python train.py --arch="transformer" --model="audio embedding model" --dataset="telephone keypad tones over noise or synthetic speech" --train_examples=39062 --gain_aug_db=10 --time_shift_ms=50 --input="waveform_16khz" --targets=["first key"] --num_classes=16 --embedding_dim=64 --norm="rmsnorm" --norm_position="pre" --activation="quick_gelu" --mlp_ratio=2 --head_dim=64 --fused_qkv=true --bias="none" --qk_norm=true --parallel_block=false --inner_norm=false --wave_strides=[5, 4, 4, 2] --subsampling=2 --layers=8 --width=256 --positions="learned" --pooling="attention" --am_softmax_margin=0.1 --am_softmax_scale=16 --init="kaiming_normal" --residual_init="none" --optimizer="adamw" --lr=0.0018 --beta1=0.9 --beta2=0.999 --eps=1e-08 --steps=14400 --batch_size=128 --epochs=47.2 --lr_schedule="cosine" --final_lr_fraction=0 --warmup_steps=280 --weight_decay=0.04
Rows from block 5 of a small audio embedding model, named by matrix and row number. Rows with one number belong to one neuron. Each number is 128 + 32 x the weight over its row's rms, rounded and kept within 0 to 255. All counts start at 0. Numbers have three digits each. After the name is the row's rms in percent of the matrix's.
After each neuron's rows are labels from the 100 clips, of 14976, where the neuron reaches its highest value: "responds to" is what is common among them. Only what is clearly more common there than usual is listed. The data: telephone keypad tones over noise or synthetic speech.
# fc1: MLP up (model.blocks.5.mlp.fc1.weight, 512x256), inputs 172-255
# fc2: MLP down (model.blocks.5.mlp.fc2.weight, 256x512, transposed), outputs 172-255

fc1.251 095:117105135123092106084133116093151139203154138162173155090181143089132163116144128202161159108139138098117138136091159127144096132089117117158193141127119197168153158117091125070083146114131086155149160086110127153150126042157098141054102152169139115094
fc2.251 085:112117085118134172102092148158200079081105134133025164149140156176144129118129107110117150159156157158121121095109091142171123135101088110107120172183140078139105126132140099123159171149159068095123136108130144063042096090123164125125115160089106136144
responds to: key "#"; first key: #

fc1.3 103:099128151069107204129141161150131137122106132162130187105165095113129143114096076149173167162114090107138052067140086101073132104099168109117134172115128162131065164171124134166120070134171134094174100104097097129163124057140185100076130142152139227200
fc2.3 102:154106165145120125111074140160183155108097160084209095142174138105130129134105121143084076132144159127158179095135083106156075114132116157096190160168166109115138066141108144166130148140134162114144116085128128053123163086109176162136162112102128142116
responds to: key "7"; first key: 7

fc1.39 093:151153154163113083228113108112169133144126062132143157077160121138128107101142071092112144138105101152116109089153166084102137113106152137151114107125167110081110112138105140161114106117186102142145079075143102099152182131105164129107155160109089117175
fc2.39 087:166088122136146139107167208190172143138107112112118148104120154153153126107145139128079021163120189120143145174128107138093073111120107148156154128127154121165096134104108077123117121124119150118146118139081052098117104117093196142135151147167104159135
responds to: key "7"; first key: 7

fc1.81 110:079165154118167189120156167118225104178120164177163118135142092175157195206165109130204167106119100108132104131096163144116111166127101145123104155148098101141130095110121106167146102105152142125134151108138143087187076096149128173095158109126086099113
fc2.81 112:137148139156129134123086113168170079134139097095101088108131156154124155158161124075179154160097084095103142166105129164139021115162086086116131179106107160112109150133091171113211094122112116161118106149083197119159114139100128144182111158114069147071
responds to: key "4"; first key: 4

fc1.346 093:141113130165131187120108074124141123162067095190142136150142139134146195122148178155154146185132112149145120089078074082147154102099110160098114163214018140145109096130129096129191136117109157075102095037125137107154089127127161117151114140142109083143
fc2.346 090:099079082091122135133164159098170092093166126127118145064135127154087088139106141140151113073165167107078155140132103140172141179108105057106104159116110097119150139116169104143123062154074118114110112133130167088053154138137168088105131091141102125152
responds to: key "1"; key "8"; first key: 1; first key: 8

fc1.270 099:127099095135148189123195123158118144089148164120171143156113115169111124133170071131097163199088160136117136183149128151127124134131140108124173194116122052089171210048109144159139132098095134213136128139142123105124132126109130139122142081125134119145
fc2.270 097:121154166187125095136197170127144161122117141123162131095121128180214161114205098194083186085106165031153114162066115148118148133103109101136111072131116109162123108161095115111101104067109141124121116124152165139164125055097123101085053135159153098122
responds to: key "D"; first key: D

fc1.167 084:085128123056126154091150146132242076122141096106126131124117149137149188183156087124133172133145113183076139116131071104156155095177105125150085126103095090147160104127122102160122085105145076138108188129111122131133074122126082124149129172118135088090
fc2.167 076:102129113128153129199133159201182112115144113201112136085110147197122098087116045085158095090091168193111131170139102101106119151115127131164153111197164090151125173144071123110111107149119163116077106168098128059108156139153136173160115180160137120120
responds to: key "A"; first key: A

fc1.416 085:051133134143152127087118111164087156138057138166061147161117156169166197163157087118147124095099099117106120180116079102125150120113102110101135165103112149151174102109131123135103135114107049150112120093102143203144137141159086137116057180119117071143
fc2.416 075:189070116117188122147143189122129094069118155104084189104148089148104107073154144103131111148168147128092162178140128098179178133121106148173155157116120133142156131130254162133145090100130145128142066133150167096131140152126145149161116147166097118141
responds to: key "6"; first key: 6

fc1.372 095:098142137123158153172183157133180112115092160114105128151155172112103151141082072131080090152127163116105102130086103123096136125113089098154122139142148087103134169127112132168072151098176117102188207198075128115111100071194130111136109159207102131107
fc2.372 100:136165160093090101114092135126112139074191154127070166116059127129083146145185179054167123177139143132137103131178146124166116061100087117137122137130117160086117179141157105092146135084086134119077074135127088126087136170061150063134105055124070139137
responds to: key "*"; first key: *

fc1.511 103:144114162129152145131124159113163177113053139137116128169178118109195149081148083115167086149149104137115092133178116125152202124113122132182101157196129109165133108148109133136123153168119127069112161126103089200176109105149152115096123144136082141153
fc2.511 112:126109136128155138118134079158136127072113169109139128084104135124144149122121146155069082092110140096097160158133138090169079123139100165124119119117172141129125079132138131124123168129098147161128105100122116105085140110138182139112146105110108083123
responds to: key "7"; first key: 7

fc1.271 098:140139078163128152089134127097169085187088114130155110192117144104163178164118130111102133183163123164151149128175095126109220179162114102121068094103123133106133163097126124085148148114148157092175139169067155111142123133139133106150132139101219142134
fc2.271 094:148105155127110104178127142115111155140189169155129156066104152138053126107103129147099100130146170133149172145187175119140138147149095134122087081106093123128116121133136111075165134133165056101106187160118107111143137170181136104152139104139111124143
responds to: key "B"; first key: B

fc1.366 091:154105143106104121150154198156128132115074128200160064117122140180172138089132083181094142080201136167147073106108112157186110126144109132158097083072113153176128152105121087107119161089154150129126174097113155121120129161190103135152101127094179114179
fc2.366 091:099140149030105175117121124078109157150085147179101179129133102134126090098134130164108077147104134140115117088130125024113184158156130181121123120109138102104157107172158118122138106128189105049104105112112123117110138153108146170123058121088135160139
responds to: key "3"; first key: 3

fc1.309 103:116139111142114144193116135149191174114153177121142127094154138055146133138129064121120204110099165113141101173111107058125146158115112147137129155179097135178132153100158064126163196123107109119121167083092147128171098111125114167136112118096100137099
fc2.309 097:161114124174139177102090120137202132125145146037133115139130090057093140147097135092130122131127162176124179138168062060097189115157153167125167098159138104125163112125127140158173152112079113108127099067153119105114098129165154118137100096133145126142
responds to: key "6"; first key: 6

fc1.123 087:124141145151081132119168107108100145130098167163160121138089075143103171142116131140102113093095179091100106143117148132136159143100069165073076144152098197163180114122122108096120164112162121122118168135171142167169122089162170135113158100096163109114
fc2.123 086:152031140101141109157186119144127123119070099098152141102098151126118091077133114040166135130198081118108121146198112075161092106102111114110115108158147191140133149086151105179175130120119099173152191125114099076111093106155173143155094105147123164129
responds to: key "6"; first key: 6

fc1.58 088:138093114132146082126138155157160157185099135213134121151142120089101138091075147139181164124112106093173092127186092104094146174122022123201055120112155125116042079094050107114099115117094149148106123137108152125139184053167119139099167123112131157164
fc2.58 076:140158129148102112167126153128116092128132135120113180122135179115122105132164151066106099131144156131177095096154144113148106136136135081171144101177142130157152182157081183081131119113111114080113093126110147111091156135198161158172166158152186136071
responds to: key "1"; first key: 1

fc1.221 094:123132112095193185145152133152149183143103107185141150125148194123086149152180095111172150133096133161148110086120147154106076129126139091176076123138136161182083180079164127146173079132122124104082136082119139138143109089141092079068164054086125137153
fc2.221 097:144167194104075132157122116116124084113148129099169132094144154040165153193120168096097092098094144153117177114188145134154075126131151133086121170121148108081119160104110148125173126203109148143092137140179133145119157125103164074121139113167138114146
responds to: key "4"; first key: 4

fc1.468 089:149152100145123184124200106162169146107153117162129140105157112109142173149204104118067107165118128145084111167132124162160104160123081118092106130097089117113176089094151116108110097082155103069076137130145134120145108175189123145109155163115169130106
fc2.468 077:088047058139101157096154198053127098122116172138101132157113122064124141098151065146161140069150130125081162119138084128083112145120161104106113125197186145139156085076151054146109096143149151084152110079165190110117126182170207171124099130109117146107
responds to: key "3"; first key: 3

fc1.334 093:117100057150104128148113095106130071191122119168162061118119134109148138096158084108157114126129157158148047132131135047129095162153118142164068122141089123188115086133094085103207119119119095096098171103124112069144190103159080137110126136163081100115
fc2.334 088:117107138165116107148181111162145110117164163104087098092106094207097139073118149124133132116168053117098142178127092181106157091108186183164150121147132084123176052108169130098096123091080132172091079080118091127061084151134121161161116175182148078108
responds to: key "5"; first key: 5

fc1.18 094:087125149171102104164137160097156158129123122139134165138118105159120157123151027124180106148084111178124147096136141108107181150148110089150115099178097153171154149114140118135138036125130130123154142130199111152170161099130120114118089144150048084170
fc2.18 090:150120098149061138097132158092125098157169130139101167106110133107144159082145131169066098088145135078132166181151137134132106073092197152107151169145167070140126122141120192143086137159075119155199071075110167104117134124108181118091158153119135135130
responds to: key "7"; first key: 7

fc1.61 098:102069094116096113132109091135161112104098129189177115133163046163115139117161076091070134083133137128147154100106122141084165113134110143111141110121159172142108131138104095122132131098163110090130177109123175081101133111176097164160101125111177107112
fc2.61 093:126075137067125165152160175117103089127081130157097155111100216130102124106187162041129140105129140142121110147133159086157125114158154109106129114163102171138120141149111102090132133120126121100159128083178101116203161133150110147127126126162131113121
responds to: key "*"; first key: *

fc1.198 099:068072088107148167141136093111146116126083167150157165118138117151128158133152107157109083132126124102120106186121174107136135128032186074144052105137130124132143154128112088107152112113141073111142139109094107124103118035128055118147135182149155116120
fc2.198 087:081128139134143083118095163157042190082175098187105148103157110166131140113125136115114109123135087107116104099124100181107103124083133193131110155098066098094092154145088158097087133131165081110179113149118140151078107127156157063114179099135113165112
responds to: key "5"; first key: 5

fc1.377 095:123115089071146187095176111145086085075081126126116110111170163115091100120152119139087090213100219161183133146112142132162177104127073139161063163156125129179172130110126120063184126127122138094174154045115159119077144174182115165130092137102171121140
fc2.377 092:165167186099120085166155154116093155162186130116143122100106174130143154120111123113152107128103113077115129114143142113128162121123176140098154147178097072141142097210144113161095153158163081123136114221152161140113133171111112094112154145144167106158
responds to: key "2"; first key: 2

fc1.459 100:095153107153152119088136173087168154196153096207166110146118135111100123083110073152115180186086134112097131143116126167155129159152098094159132152136125144203133069111151175090124114105140083122151123130058109146135140165116138192093098109074154140051
fc2.459 106:154139137188108125094107072119184088116078142114085163076090146111139129113103135138121094123099209124099112135171058099169166088145122128144120085142193158134104062132095169101103135142137158149154044109144104112068164118091127098169135097107198125129
responds to: key "3"; first key: 3

fc1.411 088:136108160092143164137129151109088126135117164113179149127181109155090117073091108094100096187164146164125135183094146091162099123118069115150132124128126127092119091088130169127147140122146150094111117207090095136153146114128148141105116187129094074117
fc2.411 074:140165131137072130156176125147134086141118080119170130083123138085160141123157131182132202097157120089136149176182074137112111120122137173131097146080126145094157135203161125152105120176131213112131138102173144110052103132163155145075166122169155114133
responds to: key "2"; first key: 2

fc1.210 110:094120114134084223162148136121090074115103157108118167141180124101076172100125102153105108128157138095097128122180141126120112179072124160091122116138097130090159138096119072153097083113127192151166164087104136154157117100149138152101130148155234107148
fc2.210 127:125132179147130148160106178127139116127160109090182132120105106176094132096119114123152184089168108044123131163202151157133134040102171158100129165124105118133119046179162153123125118105078144164106164123151131154102077152156130118149134131154178179165
responds to: key "D"; first key: D

fc1.156 114:110140102122073145135209139105165071099131113160099163113173114117125178137068111144132143099099142129078111120111116065114169153093134137181162135230096169140190138159136137106135123150097129053102112085102126151129154133179159130104126137129186149201
fc2.156 113:148096133184126095151114088095140121167162139056148118069134184094132159084117126130118082122149147113124171167144153050155133104101152116093138132123183072136126069101135107116086173186089146137170114114107144146089187145105190175119148105109198093064
responds to: key "7"; first key: 7

fc1.138 166:081161101111132120096156149117089147192084073207100142117141190102137127168164177124161157116108106134113050156101174123067064152108145125174130158141061133122190158111085141150097120140146141101169151144133099177174147143103087120146087151142109159097
fc2.138 220:159130128090106118164169125118099113156127151107154083120126116147089149145150118123083175135126101149107141187142168173108136147136167168136088070102107168117121185165167109128105163192060074115166159143105157165138179210071072114092136158162086118142
responds to: key "9"; first key: 9

fc1.10 097:143113092057199150107157128081121126121172167170158153109199079128141168140150073177121188120128190160144153159127067170146205094161115113229187184136153096098196114073111134144106141139121090158103160139091099088068125092104135152156174114164163139159
fc2.10 102:099179110134114104140093092090124098090137115184123101138126091130103142106085099095118134119165141176141076150161176099131172115106109148085063099139113175161156148144176111154174141103129134123167112122171135089159131148046115103145167173125142109160
responds to: key "*"; first key: *

fc1.375 089:163075132151091166078144094127101065109115180120128118169146146128117097121167069148099137133100132156081141124150149133061131146122055071159105131134124118100195188049178053121115027062167109108112154075071097104155127103080185118112156133072145199127
fc2.375 089:171155132082116127206146144094097159144158148080068154131123166129172188106111165114112086199084144081080127078151179125086107065108086159134091094169143099097151134103133091153170159106148113125166107091161067128117195123089140141111123134115140141118
responds to: key "B"; first key: B

fc1.51 084:105096108147147133121124130086150101128126154186134109112187154112076144124091124153151124133078180155156145103091126114125101098154143165127121125124195120193145177124144124119172174117109111082108154086161147151135137114147127111141194095114163050139
fc2.51 082:091137098121133150104124153165161072128108144130157122102112127115094154091158083073147130139095148090076145161167173117118154121063086139144125125163158083099106086115131122053129110100113096129123131058119108132033142142110128131081162154082075121165
responds to: key "8"; first key: 8

fc1.444 116:176109068099144103026155182054117171142184159134160135198123147165253158131176136164083131130132096124119100133063141132144125098127197110132100162124090097147155132132123123160077134135097097126175160157073132113093132129142102127091121129116187113098
fc2.444 111:155095187096127115155109155096174050105131147093117162010071163109149124076128109107112137144144172079069159119176108153089149092116116116140137136106158121154157087146124166134105135143124171132128084100138108099137147097160124204131170069167169165105
responds to: key "3"; first key: 3

fc1.304 130:106136152125133115109146155101128141114122163186099128151150162192184129189156164121172196118160117148149058154102112146084091133125093105173116158142124102119077124163098133166146085029166187097155139124082132131115073082124139140114138151056128145134
fc2.304 142:095182107131157073108092115090134116155121137123237070125087131197159136155175133110184147115132083078174142148126133144093088146152126122137161153115130132122100170139153139164144089189112071136156176131076149136127148057113118119132140112146082114086
responds to: key "C"; first key: C

fc1.469 092:116117140126163087130173114093196145120149156177111110136134132122110101118093105205113149097128139085150101159105126117108188085121089109162143120148103122124173159102133168134159075089219098094131165138111110115093119116147162130166093189093079123092
fc2.469 091:131173166084094098110092099136087076160150129108105101148051128136136111109124108102095099109102134087163133102090115137077145161118141164140129105080126191116103131085140075149086162099124121149081060136163121103108134116168070114149165105127190100093
responds to: key "*"; first key: *

fc1.382 097:064112099158145107201190151086147186099078091122142154140156115126147123160102112100155165123094139175117148118102145150125162158112191137144129112114146210180175146184097119145098119086127189115117103103102107158177114065118087150157120173139137164220
fc2.382 095:137106137121165110136128111123124129146147092071077153090094202103158133071132148117124092166183141073097190147164110123148074143126181115084112158142135109110096052142158118120103140161092132167125142101135174142094091140180215173132125059165147121145
responds to: key "7"; first key: 7

fc1.391 083:116135109141132159122121155105102135115143129121115100133090132162132117100142159177135148113091112155116116036121111140053111229135073123128107153146109077120147102126130138146136212144163131128087122124115109112128183106119139148091176157112098125132
fc2.391 073:117144129102143118148126080078144126164105154119153141187178095134139133098166088155095155163152154074112167105117120139112096079085122109147134088144080125081060131124124086146149172113083113104120175123143152074178178081109132131152138165155082101170
responds to: key "4"; first key: 6; first key: 4; pink noise

fc1.150 087:149195120150100069159174149190135146079173113091133058103126210122089153142150135142134149126129080091131121167098159142139152175105104063142077096146131111089184128135174175152139125133139119116158109121096135118144112123086125144140122183146172167122
fc2.150 079:147165160139100129131183095136131165117192052167096114119172169133141107153117175104132145138089116125213160108180129094141093128078097121128121186077152136175102092139119094177125092165152147161166150120170101115119119166100108135157140107133127161116
responds to: key "2"; first key: 2

fc1.438 084:098067140125084133175127144178108121160108103132134097146095176095157165058107125126130105062093154105051108164092113100139116141066134146145131097121112131138157116135096109063140243118148137144085129105105187136223122137136141101085122157159092088111
fc2.438 084:113087164123136082163094114167103120129158113169105124128108129147080207171121147091089115143178139117117202139180119166121192146163121174097126134115116098122082163104169178120202103112145133095133143111089113077080100110133147148134140124122118155081
responds to: key "6"; first key: 6

fc1.394 085:117170145143090181127143165160134059114097061108125102129145155136146177096091116078178127105144137096080145174084177143149142120095142146138106107103084025134105108109140097131149151099133119118135101102099129134082107103104095114098081111119123097120
fc2.394 075:165183115131158092093133083138121147079125038144098092138136138106106043124099138121109103132117129176116153118150086190097138141154137098182107164108156146194160208147060062122154129112106105063152183124118174155105182139115152144132142136112111113140
responds to: key "3"; first key: 3; first key: A

fc1.331 094:084101111110203150119198149102136100146173150140142201164129101094119162106127048122136186173121080129157113113108119106083191128138088054115141174178159113137129121128116150170132198056176135145119174103088087179191116084158169147065150210174151082112
fc2.331 093:086165107122139120080141160133179120126095150175161114147085118184189110111158119132049122101130170084111139102142142107185072086161066137142203146177137177145080112180077124126124144184099091117148144099133123114092173136128138140140095169106157152122
responds to: key "C"; first key: C

fc1.483 086:088071091148148158121160153113076163172160145187142121095126112123174165141100132117148126139101116123153076080089143144153130125133118134136075159148128065121153100080084146142096138072121136145112108165122125217108083119144104170163124117118085164136
fc2.483 079:142148124101143178079141096131148127096122090127179143130097185154051154116137099115147156154139108138123157164094087131166142114113135125107107124124072168155162136127132140140151152178101130110139121105158164122129099172122186145153145172184120143059
responds to: key "A"; first key: A

fc1.207 094:154115159089103183116137117122114108137042125147061091143142122112133189166130104109109118105120117199117103062119118105182158116083140147156099147103062141130158132144096100154198130073170183093130104133126098148178100108163132100138131153081109091130
fc2.207 085:145173132137140134099090131131150103144161152163152128088104117205079059092123092117140173091148122134193153171137179159126160151113104101135059152102151124191133151137179136111096117146095136119143089098099158121055094107114125154123130088132118111145
responds to: key "C"; first key: C

fc1.330 157:098171110061135137085141140115091116185073108211095155117175183118127129135188173134121158122149074160112073146062165142072115145114107087139129171187063158136177131116068140124148134105137148133166170153112153161175143135149092111161128140119077141104
fc2.330 184:174104181124162126159185105123114106164122127101182100134115130123114113141140115122077179139132123150113175163160166179108130133139156181111131086120119148114097185158191113109110168202038081095144146170113127125161158175056091115065097143168071112150
responds to: key "9"; first key: 9

fc1.229 110:081110082132142153122139122166204145095114178148094180133176126095100165072102125137099149125119156151151084149135103134135159118121155102136131063173094173193106093085152138132122150055153124129135110159026124106165135110102106153111139181160142130190
fc2.229 102:128075115141111112133126114156193109136105092065100159180077155114096171106085108113100114138110163156140156040144098086149140099154124140104199086188154163134151124063134107148182147097079132143137117143175089156136095110140107130139095110073146144143
responds to: key "A"; first key: A

fc1.53 095:136092108091170171073206143082145084116136097146124189147204084114091111198120121123145161126150101179095109151116119096101162183136065137216118110139133152129166133150132133166144155118183127086189112117145113121152090079124062167170146181128098122107
fc2.53 086:096091093089191131143150117162074141142155079131157065179167140132085139105150134165131184179127089131118145083105141130134109156114136174158070162092116166138131130139149164117155108134157112159120104080155165092145116127136121101140117143072126230170
responds to: key "C"; first key: C

fc1.504 093:081158123150160168091219120114107126127124118195075096149185185118160134115154169089097109143083154068203089137118122133127141135174125104131155071197080101142199081152157131073129127176130076116104092186134154178155136121080077077130136126164090137100
fc2.504 086:132157177152187163092150119113134165093107088169112103148136148131163143138127139138085132140134146139139172142115131187071095094085108129041157150091201131124073199190158156097078135171113118106161142128142154147108074185165165130076136171131088124098
responds to: key "0"; first key: 0

fc1.370 140:130076108137113205132174142122090102088114114090110130141170161092109155097151154147126103117124160136122120173153097101144140154075125148110131175064124103104179157043141117122071172174111145141194154140147129137167133129155137179152205134129188166155
fc2.370 159:126132191183158118206151115141116077145076135020160115127097189096107132074127129052129155097189099098076114118176149142143126074099141194122115117116103140132163133158143133149117141158078164187139159103192107158142109161103139087147091115152174177168
responds to: key "D"; first key: D

fc1.423 101:124107101156154148094201164123117178157126179141151141122179128105179154103098099169137077129102110117156116121131140068135142152067154130215115127093146106096109132146148083126057122162188128095088169138026136125105125086195121107037135115152149172134
fc2.423 092:124097101137112097161118142114087116204170100051149154172145112134120080132179174111119159134151134142151169142185119123118071139127124185078122160076126200079165162095124066141160139133134133195147109134164092098145134149113146147092073181138124171090
responds to: key "1"; first key: 1

fc1.30 087:141168135085065163132150153079223105098108051122118091110144101120120115163055133141161168165153111097130093085089095093115164174158114134145088126095105123102131146159154164162128160112136130110147171098084167179128126145113137090108093194115080109112
fc2.30 077:111112115161084178066124085123128134108154171169152133100144146136088148116099159082100111119106109185155087125145106082127110093154137115108140084119083084165145117085132162123118131080160127131132142192070115091113179086112139098111147170161121171073
responds to: key "1"; first key: 1

fc1.432 121:110080101120171180147200143118156135111133147164154168154161177161130128101152069176158166160110155127122126130180107137096194199103097092162144080155116162155176150147174109127117148116163095100130167112129114121137144052189125143146105155180152118070
fc2.432 121:119120167063091103099115138150082046141158109113050134130107175139138110151167137101179164132174083149137080119131126114158145100161090114141099117139118198164068155140177114136161164181193114069151093095130098130150148134057154140155106126123097101148
responds to: key "*"; first key: *

fc1.153 091:132096110169114122152144181079153072190086132138096180148203187112138130075128191161116148110157146150135119161134124115060203118105168141171119126135095116104155082138107073150155111131078105095117198097101154117133085119153103192140143097111136143127
fc2.153 077:114176126139137131158164105137147116090099152102182173159123134125140107111094141085147134097186121152098087094109104157075048132129132125119125144171117160107132139103128195194080131136094113134133128109120185145171212195122124145091139100177115116135
responds to: key "2"; first key: 2

fc1.83 118:120113160098087133155121146140125142118109099189117121144129126159192137191130163123132181119134125134167031130150159123070133139115056063102073185125061133095109111162058113204174099092165104110153129117117126151168150095114121113163125130096065132143
fc2.83 142:106175142127140119096092187127125139156134153118191108108133132194125121130167116081154162111116085132145135135177124147113107120152122154113086130064095152111105201123202148180102151184063074152127146135078174124135141091115122127112130151135066128103
responds to: key "C"; first key: C; first key: 9

fc1.356 105:124101098140081162127148144103152145119146077181128151162194152078141182174177109152098163070094148113120105165119089124078171182060146138124124132150132104152170165102138097143139143095129142142151144125174136115137146140128102160105113185190191141133
fc2.356 115:075132162159111097087112147084130109104122097128132126170136118191058150092089114146110135063142055055124114168134165149149170086108174144095089132096135147167105074194124150129127160121102131165130147095164121131110093117154180153074135138159166126156
responds to: key "D"; first key: D

fc1.364 099:092135154159131126132190122163166129103131137160154106097187145149106155091083106134076126145122154145171103064094149140057113138088089107158174124145061141125170141135105120113138098117165130047105182134071161142117126105250084127137159173105105119137
fc2.364 088:118054166148122152102116104114125166140141143117125125106141076076137157106150148158121105081156133103103104113121115127167175147175113196103211146155159156145121053063100100075093166116154195124145152135117153135093154140131141166094145129163171080126
responds to: key "7"; first key: 7

fc1.98 080:140148129147096140084157102145170169115099158176103098142135134089145159138160159141135159152120119126142071160131138156111124132112122185104104104113168080141105091114106111128115115119121082064156160111006118186140091113130097174125133171113167204176
fc2.98 084:141072135119150171102124162131152130157169118145155090107044116072140152081107143128115153125182116119124137066147114133102177085122078089148137059132159144127092078123211155114189152110140141109164122122146137123088180090133164092167138090138137113148
responds to: key "3"; first key: 3

fc1.133 085:148105159201111131127173176106122096157039081191110167105167129189106116127166074080157129140191068107124122158133140154137135082115176098155131104129125123067136139114143111178126109130196137091202138081142136140157075184106116109101161127152138101084
fc2.133 082:078141173094130192157128160167175120134118141158157144167140097165100075132102115103154125130124093131112122095039129084050108118172089130111129130180120092138073105165162141112155129104120110145098164078140094111108123089095130066162097078132111168150
responds to: key "1"; first key: 1; first key: 4

fc1.509 098:116107152124144129158122126139097144088100136130156155152191166130195121150165087140147170093122088080106090136150097111107179080122144154114152052146105130108124146101138090098136103141134110168115167085057137174162140132133102174119130115122101149112
fc2.509 079:180104133080107133082139071135082085172110160149154117117083088155117067154094199139087103135150162140134155114120140185097139071129088108146105107104120145074129153117170223163161134099107110166173155123144183134170123153158143135096201139117193155130
responds to: key "1"; first key: 1

fc1.294 103:085032061149169122131115077102111151127095131157134151150156135099123186177142138159098112133167105086124118143112106160089103144137081137170089187166102115142128156145064147123089140140138099177213156145117124147177163167127097167148151127091149133065
fc2.294 100:154114138149074135107163120149139116056091159126151153095149083189111152094117113075070139135132215109126090149133137073139168126086120126177142154133093132123092092102162147093169112141137140121074067097159146149110114138133155096100124170156165087161
responds to: key "#"; first key: #

fc1.429 093:097116147095144132134187189146154150129184166090097131142150146116081150143138088142108087137120153114143139156116109124115154154074126079156093174137170078132104122131148161122105114137138136153151127137144134183122178069126165140154166176115171154146
fc2.429 103:146142179183077160155136086100148088105054103120149083141114174148145120163163103062180147114134113106090097139096161121120120075110150153135098091143094175149126144183056149087141165101050132090159127088170136121192171202083085093056109129167136125100
responds to: key "2"; first key: 2

fc1.41 085:159164100126104084139131066047149078129069129212107143104147150177182154157204135127144146123074077165124098086122110085153098110100135166136091169126114154107093162093086068134131089134098136100121123116155081124145122102129146104120115117143074100139
fc2.41 087:086056121125137143083167132139130161087138168152128146183105074128087115117159095118171118116138037155140117119130115146156176112133156161139115132117090142130138187136158120117157124129119143119150148081135092139119105117100194127087105209098109160145
responds to: key "8"; first key: 8

fc1.463 095:150137103119137121101245203124105172098116145164093214147185116180137191160174125161104099128149099196133107136154067145162137146135137106136068108148116149161092158079109183118110143157172120096121159140155073106169102087147150172112149134099119147080
fc2.463 086:078066132164086120047089139100105171109135164179190140111115119111050142143147115114161151145056112131125120087150104141155076172127079127069167150101146230083155135119149091158150141127155095159132103106106113134145081176098146115096102116109170105158
responds to: key "C"; first key: C

fc1.134 084:149100132125151119176203124135089142129138157130154132136156140104121172138158111187134150085145107135115093099097139175103093140138169102140144129106106139097154158150105094150142101137112022088168092183122148131056136095137114160103136125107079106076
fc2.134 074:137080092132130088240150117143123094098169161130103146078187125205143081119100155107117146128106142094088135152151103153151124084125133117155059121077102154144129137106119142142154078076116161125117089131139116184072115093124124091136119161171109145121
responds to: key "*"; key "#"; first key: *; first key: #

fc1.409 092:162147154116139107073157139098162085118148088191115094141176160087150189116243099144076118122159176109142193169165111130074047135118116128125095109076115086153142140124148141152112069160095113125150202135146174163138118102143146126121080154134096095126
fc2.409 080:124098145131140085130131105074141100117101055119054118115148109167161142136162125192091117151117120144121136139168124130122127146185110123125093078114133165160038098081128151110102128149192128140086108100159115179081100175086131174100124101111199096082
responds to: key "3"; first key: 3